From a checkpoint of a small self-supervised image encoder: trained on made-up waving flags.
Rows from block 5 of a small self-supervised image encoder, named by matrix and row number. Rows with one number belong to one neuron. Each number is 500 + 40 x the weight over its row's rms, rounded and kept within 0 to 999. All counts start at 0. Numbers have three digits each.
After each neuron's rows are labels from the 100 images, of 14976, where the neuron reaches its largest size: "responds to" is what is common among them. Only what is clearly more common there than usual is listed. The data: made-up waving flags.
# gate: MLP gate (model.blocks.5.mlp.gate.weight, 512x192), inputs 0-95
# fc1: MLP up (model.blocks.5.mlp.fc1.weight, 512x192), inputs 0-95
# fc2: MLP down (model.blocks.5.mlp.fc2.weight, 192x512, transposed), outputs 0-95

gate.378:501474499472501500507598503500413507474499498500500499500521577500500432500500690500501423441500398500411464511500499483501500482498504517489500500393500497500500503505500501497500373500500500500501500501496500485501417500521529500500498499501500514500505500500508500500500500387501538501
fc1.378:500506500497500483502500500527501499500499499505493500500500583499499501500500692500500499500505476499497500501494500500501581496500434491498500500501499500500498501500500500499500351501500537500500500500496501500500500500500500500500500424499452500500499498500500569500551500495500511503
fc2.378:500500547495500500500500500499500500500481500455500538497506501500465640497498499500501500500500691501500500500486500502497501570500500499500500496500500502467407500501499494490499500500502518501499540500500505499501500500500501501501503501500550500392501499500500500500500500487500500500
responds to: black; brown

gate.31:501599500612500501500498500500501501496494504567492497499497500499525499497486500500511500499487500500503499501494501499501504503501502501499499529499711501501500505593500529547570502394465499532491501520500499487500500502503500617500497500499529497582497480259500501497500501501500498500
fc1.31:500500500497526448503500500523500464501500502518501491493501500512500500509500516493517497500500500500500501502503500500501499499500499500500500500501500500500500476500500480500500436498500505500500491500500501500500500500499472500181503500499500317500500501500541500500503490474500406499
fc2.31:500499497500498496500500494494497501481494498492499488500500503372502499500501532479495499488513456483502501500500500500496487500500497500500499495501498465566521500394499499499500496609500446476503502472500500527505499501552500472563500499503480507499500309742499484500500501500500520543
responds to: teal; orange

gate.167:501431474498481501496501500500480499499500497500510498500501500575540500497501490497500499500499429500536500500491500500501499539504488500517503516509500581528500501530396500524500655528500495500500500501500508499500482500505501500539605500500501500509501500500501499481486502504498500514
fc1.167:492500590422470517495493499499471587501529502500499506567486562500499471501499520398505530589512501512500500500500500501315471502499500499497500500566499500478474502498452499500500499500501501497485506484500501504500516500381499499500501500503500500494500500500499500503500514500407500499
fc2.167:500501500499499500503498499472431506493501500500483501500499638499547500500631575500569500449501397500540500506499501500487500501499493500475500500501500498500501492498499540499495487501500499490514605465500521498505397500544627501500497500504500482491500426505396500417500499500482500500
responds to: yellow; orange; blue; white

gate.347:500502498500502500501501499500500500499499520614498499480502501499502500496501501500541499499467499498500500501487500500642519500500500503500496541501646593501486507499435385500506500411502500655500493505503500500500498552502464500499500500500500456499494498500501515503501501500533495500
fc1.347:500500499501415500500499500347499500499500497489500531499500501534500500491598500501500501318510500500500500499479500398499500502498500500500507501499498500500499502499500501481492500503304417495500509500504497500500500499500650500717500500500499500499495498500491501495500500518500499504
fc2.347:500500500497504501500500500515500500500500512653516501500505500504501499497432499498500500576500520499500489499514496500501500500502511500501500500500500500500437501501500500503500501491609541586499498554501501491500500500496500498472499418484500500500436500500553500502500500500637500500
responds to: red

gate.447:500517498500499500511500500498504501370500499404500500488498496500498503500500500510467500500504500460496474487500500500500500508500499500500500502506500505500502478266524501502586500500500494325501499518500502500490479500497501686500496503500500501510466509499506501487501501500397501503
fc1.447:502506563486498505500500500500708524500499500500565522500500416507502505500500444484495500501500514508501500500500501508500499501509500498501502527500500505500500502517500366503500522501500500500502499500488501500500500612500500498707539503512632534499505502500499498500500500501500500501
fc2.447:500497503500508515498497500501500500500499501501500505500500496500499500500499348571500501531500517501500437500499500500531501514499500502538500500500509510503603513290500500502661524499503499389500501502499500456498534497501398500374500499501502502501500514494602492512497501499435499500
responds to: brown

gate.122:499524499500500502501477499500535500518500501500501498404490500500500533499501499500498500502576501507500472499500500762478501500500500500500500539500500500500517510448500436503472500500501500500500500519500500500500500517501481500500500542534534500500500533500491508500500500501500499500
fc1.122:519500507513502474499518501515308487498500487500493492500500603500500500560430525502513502500499495443500505539525503500502499448501500411500500500499449499492497491501500567500511496496500506369509500500510500500501506429500501645342496500508499500500480436525574419502502500499501500500
fc2.122:498446501498500500500500500500500500548518465500500500500500500502504499501500500499498500500357500499500501500497500500498500499500501519500503500500500500497504500500570300499609500499500501500497500447501500514500467502501549407551501454500577500537496500500522478500500500500502501499
responds to: black; saltire

gate.279:502487500499371502500500501500493507500500498500503508509469500500499491493500500499493501500521500500560499501499500422495500505500500503500517500497530500578501500474499509497315505500500500538499507497501494499500511499523619500567481499500303512536506496499499503497498502504511501500
fc1.279:500472498500502496500500500500486497500500500518484498499502511500501501501500586500520500500500500500500500518501542500500499478491499500500482499501499477466500503510500500500467500409448500496672500500500504503500500499482500590461533500500500497482499500505501498504500498499764467500
fc2.279:501500506441500500499498499500503500450501499499500529500503500501500499501499500496399500525510499536559501507508498733501500509501501472501519498498429500500500502493498500505621500501754518499500501499500499523513539505501495500500497501499499498499500498507500530508500500501499500501
responds to: grey

gate.36:510501500496495507484500522499500504461481500497500495599504500500500482485289525471499500500500499496500423499500501500500466504490534507496500416500500501329510500488487500506492499500500500486499550389494499498500465500500564506502505500510501499525500499500515500492495500539500444494
fc1.36:500500664500500500498491500500539535500535501491514509501500339499500611497479430499484500505497501498500500553501500542501498501489529517500499500501504500472517500492500401503500501493637515527502498370440501498500612500503424493500461668502501500501500500519500477500500503507510500506
fc2.36:499500501456498500500485500547500528500579501503500497355501517500500468478500510501502500500529499500615500500486504500498398500500503523377468500506500500644500497494486499502500467500498431483500500550500500476500576453503547500500501493500418503541500501500498500500500500500500500500
responds to: black; brown

gate.366:576659499500500501500500501499512502500500513549501500458499500511501500473499500500496500498501500500500501497496501564511499501505500500498500500500501511500493499500500466507671500500502500507418500506499500500500500610503272483499500500500526500494503526446500501500500506503198500485
fc1.366:496505500500598483500437499500494491500490500503497447500563500500499521519321500496485534635498500581500563509501500704500512499489500500500497503500500477427501500500500457500518500462500596500499498500500507500506499500470459500460500703525501497500500498500506500526481495493498496500
fc2.366:500500500516464489499499472502500500511518500446390496499500504502501498500500502499500500500510471500500507500501501335428500500499501499500497500500499500502504500499493498499288499500500457500505484501500500573501500500500558500500589466499500498500500500501436465500499500500683501500
responds to: brown

gate.399:500500534520494500493499498501500500501500500500500513431500500500411500500609500500500501500500500500500497474423500501499500500500511508502431513500507499640490500502500500524500500499501501500500454720523507500500456500500500509500500493501500500500499501499517578502499505500501503501
fc1.399:493500501500500493500500496668501473499512500500496500360500500502500511500500501501500500500501500505500448504500504500488500500500484500500500585501500500656500500500500500490500492500500500500500500668500501500515500498500500500489468500500500501500440502500500526500500500500500500500
fc2.399:498497500500495500500540501426502499500501500500503505621501500499502490500470501502500500500499500500500499500504500499500500494501501503513500336500500499288500500497499500499498500501500499500501500264500445505517500500500500500500502500500501500495499500501478499515500500499501491501
responds to: black

gate.53:499493503428506503496500500500500523500500493509500501500506500500457506499499500498500500500500500501477488497498501500618501501500500456498486500506509496516498500606480500499566461500500500500500506499483505353500519446501500499580501506506497515537509491500502518500499500501467499500
fc1.53:490478495500497496512501501500575497618500538541502499499501493515500500617500485501500499500500500500494500458502500500493495496495500500500500463500500500500500499501491401499501500500500500501500500501500501500500499501499500492500499499500507517500500517500502499598501499459498525500
fc2.53:532502500500505500526499500500501499503500500416517554504500499500500491540500499495500500500500502498500500557503494500511501458520500490504501500499492487500531506501508569517499511500534504516500504500500499538500502500502499500455501501500500497500499500501500500331505525500550501502
responds to: white; yellow

gate.56:511503488499502507498505503497498504500500474436500501463606501500500499498511500500486494478523498494485503464500504500495500499505493500443500437500500504507499479319496503496623502508480496468499501524500499500501500548522500543646476495500500499497591500555499501491500509498313508533
fc1.56:468351499542501496492500499500501499536500500477510489505429499492496503520500500563536499500500500499500500500504501636495482500499503502503464498500500500502545522500500509500500496500513496495696496500501503493499437494499500500500499498500501625500383500506500490472500500497500500470
fc2.56:500500520500500501502527412500499504499562500704516505490501490464500513502487500497501484544500507498500503523501492493500501497501501495498509500500577490499499519500499498502500500487580508548495481486501563522455500503417499500442472499496499493500489423503496685500505500500536500488
responds to: brown; emblem: no emblem; green; plain field

gate.39:497500500385500500504507507500500500497500494513502482499505499496498500500500500493499500500500500358500500500500500494635495508500493500500500500496521500515500499504478500498500500498500500521496499500500500497500499883504500554554502496488500573509578505589510501500500500503500501495
fc1.39:500507521500500465485500486500505500499500502572495507479530464492500514500500500476501500501500500422581480500500500500599563501497499499500498500500571453500497528500494274504500500498501632622500500500500507508500506563500419501500500500446491500471493498524523499548500500500554500500
fc2.39:501501499471500504496500497499435499513500499500473492499504510500500499498501533500492500497503497501496557500519501498424500499500501470500494499516384572509499492500498521500498488507493326500500551499501497501501500175504582471582513501574500500500501466434498490500510500500500500508
responds to: grey; blue

gate.498:525500485599489503541501499500495499437505504455500504502515501501512496502501525502500500447550475499501494503503500498501499499509500499501501500501500500503501499501575602502483500503498498499602503500501499500503499400505514500384500500500461500503500501491497493388501505499517507499
fc1.498:500499500500500499501501498500497500502500498501500494500499501342497499499500560477500500500499498502497520499502500500434505482490506500500498500512573400499505505500500500490500466500500501501500499500500499500503500498503500490500500500500500499497500487500500500500501499500503500500
fc2.498:504454522499500512507500499500501502500543499793500501473500500500486501500507500486502500500500500556501498497501494500500499504505500499498494492500514500500451512458500502499500500464500499501500497500497501500500500500448500501502512500500501500500506500500500500500500500498500493501
responds to: orange; yellow

gate.313:500601501452500500500500499499500501499500500508500504497500501515501499498500493500500500500501611500501503506476500500501501501501483498500500503500485437498467498500499344521500500500499500495541495507505500500500501594468500500500506500500500500499499500612497550497499500504501504500
fc1.313:501500489500591500502501500511500500501500500503501500495501498405498501501454500499500500500443500493500500500501498573502500472499512513500451497506500499447500500502607500462656499402500502541500493499500505500500495501500302500313530494500492500500500507500513420504506493499512500497
fc2.313:503478500502500500501500501500501500501500500499499487501499500510500501501501500503495500499500500500499500500500499500500499500500500499500500500500500757501501500500501500500476500500499500474501500500500500501499507510500500527631500500500563505500501500500484463501500500500451500500
responds to: purple

gate.335:498500499500500501476499506494495519304500484509466485499499500500500523292499500501500603504524502500500507496500499501500457548468500576501500502538500564407470494496436499502500500500500500501466482499490555500471484500500500500538515502500502245508498500468500501500500499545500431500
fc1.335:498486495499500500502500501500500501497500452502500499424489500499500502418501500500500499500567500500472503499475500500424499505495453500499500501502501506500500497500500500510419500502409498502473440509499526611496496500500500500508537500461500086501500501499499500500500500502500499502
fc2.335:502500387500500495500495500549500504500500502500498496500486500500499521689574500498429500502500500500499500499386501537500500509500499550373500569500500501500499500486499500501500500500537500500500500500496500645488479500497500491500500500500500860528456500500500500383478499478500506500
responds to: white; black; grey

gate.233:499523509496500501466500501500519504394504514500500501378482489500501525496366500497499496499501505500509490497496514682542496531499501502498492554498500500500501499499499499507602500500502500502493500507497544499501462508500400500504497500500587501481499520500552590500500504486240499500
fc1.233:480369500500500505499499500500503501500498500500500501501485383500500607494501470501499489500500589500510389499496531500500501587500519501500500501500500500500500499500497501501497567500500495500500507500500499500499500497504501500500500500438529500500414506499500501500497503502501497487
fc2.233:503500500500553500499499500388500498402485501500501504514500499500500500500441500534500507500500500501500484499499501500500500640499499500495500501499529550500499500500500500493500501500500502499499500508500494475499500500500391501496500788677500502499663500500529512500498499500274500503
responds to: brown